From a checkpoint of a small self-supervised image encoder.
Model: arch convnext, activation gelu, moe top_k, num experts 32, patch size [2, 2].
Training: nadamw at rate 0.0017, 21900 steps, batches of 256.
Data: trained on pen-drawn characters of a made-up script with 800 signs, 14.2 epochs.
Rows from block 4 of a small self-supervised image encoder, named by matrix and row number. Rows with one number within an expert belong to one neuron, the router's apart. Each number is 128 + 32 x the weight over its row's rms, rounded and kept within 0 to 255. All counts start at 0.
Before each expert's rows are labels from the 100 images, of 14848, where the router gives the expert most weight on average: "colour at peak" is the nearest of a few named colours to the mean colour under the peak. Only what is clearly more common there than usual is listed. The data: pen-drawn characters of a made-up script with 800 signs. In brackets: how many of the 100.
# router: router (model.blocks.4.mlp.router.weight, 32x96), inputs 0-47
# up: expert up (model.blocks.4.mlp.up, 32x16x96), inputs 0-47
# down: expert down (model.blocks.4.mlp.down, 32x96x16, transposed), outputs 0-47

# expert 6
colour at peak: white (100)
router.6 [121 188  93 117 109 104 103 107 101 124  92 137 111  97 106 144  98 129 123 116  91 169 155 158 116  92 172  93  77 106 179 172 103 170 154 168 140 127 116 126 137 170  79 104 120 107  71  90]
up.0 [174 131 146  94  86 171 125  96 114 112 125 184 164 120  93  67  92  84 187 168 125  66 156 158 131  82 107 146 163 186 116 183 133 181 129 156 154 119 146  72 145 128  98 158  88  64 141 186]
down.0 [ 73 107 152 113 167 109 140 127 117 182 161  87  98 126 153 169 166 148 137  90 119 137 142 120  67 173 194 106 150 132 107 106 156 130  85  88  82 140  98 159  34 108 131 142 120 170  55 160]
up.1 [149 134 185  81 121 160 133 107 109 102 102 116 160 144 124 100  96 130 124 191  62  61  81 134 134  52 124 208 116 123 110 159 117 170 125 126 140 146 127  97 168 145 104 103 140 110 186 152]
down.1 [135 127 105 134 139 128 110  73 146 192 161  65 117 111 130 182 157 120 101  79 133 116 129 173 120 123 115 146 164 132 162  96 131 154 107  94 138 188 132 145 108 143 116 117 122 178  82 115]
up.2 [114 148 119 120 137 114  86 161 143 122 150 170 102 133 111 114 151  76 126  80 117 115  85 161  59  61 142  97 120  84 122 182 119 159 124 153 142 138 117 139 137 108 108  80  72 168 130 119]
down.2 [129  99 132 151 152  90 140  98 149 116 140  64 160 163 166 144 120 130 135 104  78 122 153 169 124 156 182 118 179  97 106 189 146 126 124 115 108 139 118 119  78  79 146 112 178 115  79 147]
up.3 [115 156 120 146 144  90 151 157 146 170 140 112 193 142  99 173  87 117 147 134  78 134 166  72 161  92 138  55  88 147 101 117 105 162 152 163 123 139 128 109 159 166 155 109 144 163  92  83]
down.3 [ 62 109 195  87 133 164 106  82  85 143 151 145 110  83 186 141 147 128 109  87  79 145 116 178 115 137 104 185 117 140 141 113 137 144 139 112 165 110 122 157 122 172 145 144 111 177 126 113]
up.4 [183 204 105  62 143 132 138 133 129 147  88 129  96 199  74 180 136 130 144 140 104 135  92  87  67 139 118 145 194 151 137  69 115 191 156 158 158 147 168 129 155 191 123 109 162 110 166  71]
down.4 [201 155 113 135  61 130 110 112 162 120 148 119 148 147 147 181 108 145 101 113 162 168 163 118 162 123  91  79 128 166 190 169 101 228 134  98 117 119 124 193  97 181  98 127 149 138  90 178]
up.5 [150 130  81 178 141 105 122 153 134 131 156 154 134 132 104 123 133 115 126 123 163  96 167  98 122 146 138 173  67 184 140 158 103  60 156 154 120 104 133 123  91 196 122 126  94 166 136 114]
down.5 [ 75 101 114 121 141 131 124 124 116 162 123  81  89  99 169 116 124 167 116 119  80 123 157 214 127  89  98 160 141 130 150 164  96 138  98  81 164 109 148 193 103 165 156 159  91 164  98 119]
up.6 [158 146 133 160 149 146 130  95 141 105 147  38 142 144 163 121  98 184 121  93  77  92  71 135 163  43 151 117 108 111 142 188 101 151  97 147 134 121 136 103  85 152 135  89 115 198 139 148]
down.6 [ 81 157 118  82 136 147 113 116 133 139  91  54 102  99 146 182 172  92 134  67 128 143 193 160 136 171  88 147 141 106 138 147  89 116 129 175 121 108 126 170  72 116 102 128  87 103 109  75]

# expert 20
colour at peak: grey (38)
router.20 [105  86 123  66 158 153 138 126 122 132 147 122 150 161 125 102 112 181 178 163 188  43  43 140  88 147  62 121 152 120 167 121 134 166 148 127 118 116 157  85 145 154 156 157 160 156 114 179]
up.0 [117 123  95 100  93 117 118 183 126 171 109 131 160 176 136 194 142 184 174 137 152 101 114 129 125 104  89 141 145 163 115  80 142  98 126 221  98 135  91 202 130 110 150  98  95 118  74 129]
down.0 [154 135  88  95 124 109 177 168 137 191 196 116 138 111 147 103 140 144 142 196 104 167 126 128 102 148  94 123  70  70 112  99 131 190 144 106  83 140 118 187 109 126 130 111 107 151  76 112]
up.1 [172 110 137 133 130  45 136 133  98 136 130 157 150 162 104 139 149 207 165 127 156  92  85  85 182 163  86 104 137 155 124  70 151 166 148 197  91 115 129 152  98 116 139  90 166 105  82 112]
down.1 [197 117  87 135 113  94 238 138 125 178 118  91 120 136 108 129 146 128 124 130 112 165  99  84 132 155 160 156 129  63 158 165 113 168 153 128  90 162 147 159 157 146 149  81 111 124 155 115]
up.2 [102 123  85 122 111 137 149  94 115 145  74  98  60 103  95 116 158 160 115 158 188 111  75  87 123 144 100 140 144 123 163 154 105 142 131 135 123 156 173  63 154 160 131  80 160 144 125 130]
down.2 [144  73  87 205 108 159 118 129 136  91 123 147 123  91 144 137  69 117 110  90 178 127  82 139  64 122  71  94 110 106 155 100 108 115 100 127 170 153 120 112 191 124 112 122  60 156 145 145]
up.3 [163 136 127  50 165  95 131 153 136 165 131 147 185 145 109 114 136 157 156 126 125 147 151 172 127  97  59 139 149 121 103  58 113 158  92 190 121 128 101 162 139  68 169  98  94 132 132 118]
down.3 [153 102 129 111  82 127 153 151 129 189 186 122 130  95 126  93 171 134 114 148 109 168 149 117 122 123  94 187  79  74 141  93 171 150 163  92 114 147 156 184 106 157 140 134 193 155  81 123]
up.4 [116 152 104 118 113 145 117 125 133 121 102 152  86 179  34  69 125 156 130 175 107  92  95 145 105 110  80 127 148 109 164  75 147 212 113 147  93  57 155  88 132 107 124 118 121 110 109 103]
down.4 [190 115 116 180 145 139 196 119 151 173 109 110 159  61  75  68 118 126 112 117 143 157 135 127  96 130 113  74 110  73 120 191  79 131  72  97 136 158 106 136 133 167 119 126 138 118 164 178]
up.5 [102  90 121 152 191 156 120 108 115 121 162 118  99 109 174 106 132 115 107 137 217 104 127 102 131 176 152 181  82 126 139 177 102 182 166 119 123 144 139  69 124 131  94 143 153 155 139 183]
down.5 [119 118 120 143 128 126 155 102  83 125 127 101 137 102 117 180 127  98 144 142 117  61  73 161 102  98 106  82 131 148 123 120  76 145 126 125 184 104 115 149 227 163 137 129  66 145 145 110]
up.6 [101  95 217 195 171 112 164 129 175 153 108 129 168 145 165 153 177 155 158 127 131 130 128  76 125 165 119 157 134 112 144 164  70 108 137  78 122  96 130 118 141 135 146  99 171  94 124 128]
down.6 [127 159 168 117 115 128 123  89  88 108  93 125  65 215  90 156  99 117  63 104  80 142 114  57 173 157 146 121 142 120 178 122 183 134 144 147 119 163 158 119 126 109 151 127  71 141 106 127]

# expert 5
colour at peak: grey (57)
router.5 [110 135 150 119 149 118 121 139  92 114 187 178  86 127 144 167 123 133  89 107 110 115 111 171 112 130 156 115  82 124  85 122 131 136 108 186 164 144 173  93  70 158  89 155 145 105 128  96]
up.0 [108 111 146  53 126 125  77  93 152 121 109 146 146 130 161  98 110 174 126 122 136 124  88 119 177 164 140 127 110 165 164 150 190 188 173 135 147 123 124 119 128 102 148 156 194  99 152 118]
down.0 [108  75 132 124 147  79 137 125  92 121 123 156 134  73 149 149 114 175 140 110 125  85 138 122 106 121 114 139 171 143  74 127 146  97  66 119  95 102 133 166  55 113 113 117 118 110 143 123]
up.1 [125 108 137 138 170 144 155 108 124  95 161 162 149 116  90 201 191  88  79 110 120  88 124  38 111 169 172 180 119 112 165 150 109 157 168 113 122 107 128 144 146 136 112 153 144  99  78 117]
down.1 [173  84 130 131 109 114 167 101 127 172 117 122  88 125 140 120  94 190 128 172 128 245 100  74 133  97 150  97  89  98 166 103  92 164 147 138 127 104 147 140 133 139 110 123 122 175 112 186]
up.2 [157 127  89 124  66 113 143 129 136 133 135 137  99 143 135 137 169 158 138 150 157 100 110 160  93  77  24 122 166 105  74 143 140 102 144 167 109 107 129 144 144 101  65 134 112 137 143 144]
down.2 [114 140 226  88 186 124 170 135 117  99  93 115 120 158 117  93 163  89 171 119  98  62 112 140 104 104 203 124 179 120 107 141 117  79 127 119 133 138 130 118 143 108 119 146  57  63 182 141]
up.3 [183 149 130  70 110  81  97 187 165  82 115 154  80 157 146 161 142 148 135  96 118 156 132 137 164 123 121 107 104 134 185 119  80 128 179 159 161 116 163 119 143 153 109 112 142 135 125 106]
down.3 [124 132 125  77 230 134 145 149 191  93 119  95 117 143 134 125 144 123 138 111 139 122 166 128 178 142 139  88 181 173 100 109 165  90  94 128 168 154 111 120 147 139 110 170 134 226 137 123]
up.4 [120 128 128 182 168 154 126 139 150 109 161 109 128 200  96 111 103 109  94  67 135 119 117 103 135 157 205  94 123  88 217  73  65 106 151 146 160 171 140 117 104 147 152 143 172 110  90 143]
down.4 [171  84 116  90 114 113 162 131 113 123  82 153 125 130 149 102 104  92 184 121 160 128 184 111 128  89  83 148 137 148 111 176 108 138  91 133 124 161 139 186 109 172 126 150 149 120 173 163]
up.5 [163  97  89  55 161 137 134 117 141 102 140 190 108  84 126 220 146 126 114 114 144 188 120 142 101 128 130 162 133 120 173 161  84 150 165 149 132 121 137 163 155 134 123 119 122 112 141  85]
down.5 [149 140 120  95 165 108 161 144 217  82 110 110  94 109 141 122  90 150  60 151 129 199 142 125 102 157 163 126 109 103 151  63  89 181 122 122  99 137  73  88  86  86  86 133 120 167 120 103]
up.6 [123 137 201  75  98 114 108 141  86  69 110 152 130  87 187 218 143 136 152 138 121 145 139 181 120 166 119 130  92 136 138 136 107 114 106 138 147 153 159 117 156 143  96 130 134 105 173 121]
down.6 [138 115 116 138 202 136  83 143 180  69 206 119 128 174  92 108  72 140  52 119 126 152 200 132 168 143 153 106 119 136 135 107  85  70  80 182 152 154 140 136 146  79 101 143 172 195 114 125]

# expert 16
colour at peak: black (99)
router.16 [195 153 145 117 132  94 154 164 137 164 136 123 148 162 106 151 161 163 167 111 114 101 100 212 131 138  67 164 159 159 102  64 125  54 112 166 103  75 137 141  84  98 105  68 147 146 137 104]
up.0 [ 98  40 145 145 118 119 112 154 137 102 147  89 110 124 139 109 119 194 150 134 142  85 104 143  79 132 110 100 137 119 194 123 148 213 119  97 133 146 126  85  93 131 113 181 126 204 106 135]
down.0 [ 84 133 100 151 150 156 146 101  97 181 154 133 120 109 100 173 131 148  65 144 146 158 152  98 167 153 108 103 112 136 189 108 146 134 119 122 110 167 138 104 137 143 139 126 140 190 123 127]
up.1 [105 130  92 131 141 157 134 131 158 119 125 151  48 139  91 191 148 154 155 111 101 155 105 122 167 155 119 111 150  92 135 205 106 140 129 167 124 154 126 136 170 128 128 100 127 147 144 110]
down.1 [121 129 132  72 133 138 180 163 125 179 170 154 152  95  91 124 130 152 107 110 151 189 128 121 139 146  91  94 183  86 169 117 127 127  84  70 107 159 130 196 118 113 120 128 153 139 119 119]
up.2 [173 164  57 119 104 178 135 122 149 199 145 171 169 105 120  89 137 126 150 110 121 124 171 121 165 102  90 116 129 137 145 138  90 156 149 151 116 174  86 113 181 105  65 151 143 156 140 105]
down.2 [162 117 142 169 123 111 155  74 174 141 173  84 149 136 122 110 142 137  74 162 145 170 104 149 183 118  95  66  91  45 125  89 124 163 109 130 180  85 146 147 143 175 155 111  87 186 120 145]
up.3 [133 143 171 136  97 155 129  99  79 113 151 144  84 146 174 121 134 111 119  70  91 133  91 135 116 186 132 167 144 138 146 145  95 112 146 157 162 111 149 145 158 132  81 163 152 112 215  91]
down.3 [155 135 128 144 130  74 126  88 140 128  66 114 167 111  83 123 139 104 121 152 126 131 118  77  95  92 158 115 178 118 182 145 109 102  98 127 121 182 110 111 114 115 133  68  72  87 135  92]
up.4 [165 163  72 102 114 147 157 123 109 178 129  85 114 118 119 162 139 144 121  46 111 115  92 161 140 189 109 165 129 111 108 137 132 202 169 132 172 127  78 180 129 116 173 112 148 170  89 155]
down.4 [121 176 160 112  87 176 120 148  60 179 155 158 165  99  98 159 176 111 112 213 133 170 158 121 119  88  98 124 137 149 181 115 107 114 146 186 146 141 126 170 134 138 147  59 172 114 124 151]
up.5 [169 115 126 130 142 160 137 137 144 187 167 111 184 184 104 138 167  88 136 118 108 124  89 201  77 144 121 121 151 110 126 107 154  82 115 191 112 113 155 162 138  92  85 124 174 132 106  97]
down.5 [103 135 146 122 138 136 124  83 161 160 134 148 176 100 109 144 153 157 154 144  77 125 130 157 146 168 123 146 116  45 102 157 139 150 130 100 126 130  99 130 112  98 153  60  98 113  96  74]
up.6 [141 114 127 111 167 134  98 131 107 110 175  76 140 189 135 138 152 101 152  89  96 160  84 181 154 137 132 141 116  76 122 127 131 132 105 174 176  96 150 187 167 112  91 119 148 109 167  79]
down.6 [128  88 160 126 123  98 105 121 165  89  91 106 137 131  80 143 156 158 179 106  95  94 138 119 176 157 154 111 143  21 135 147 140 121 122  83 121 123  47 139 147 112 171  58  93  76 136  96]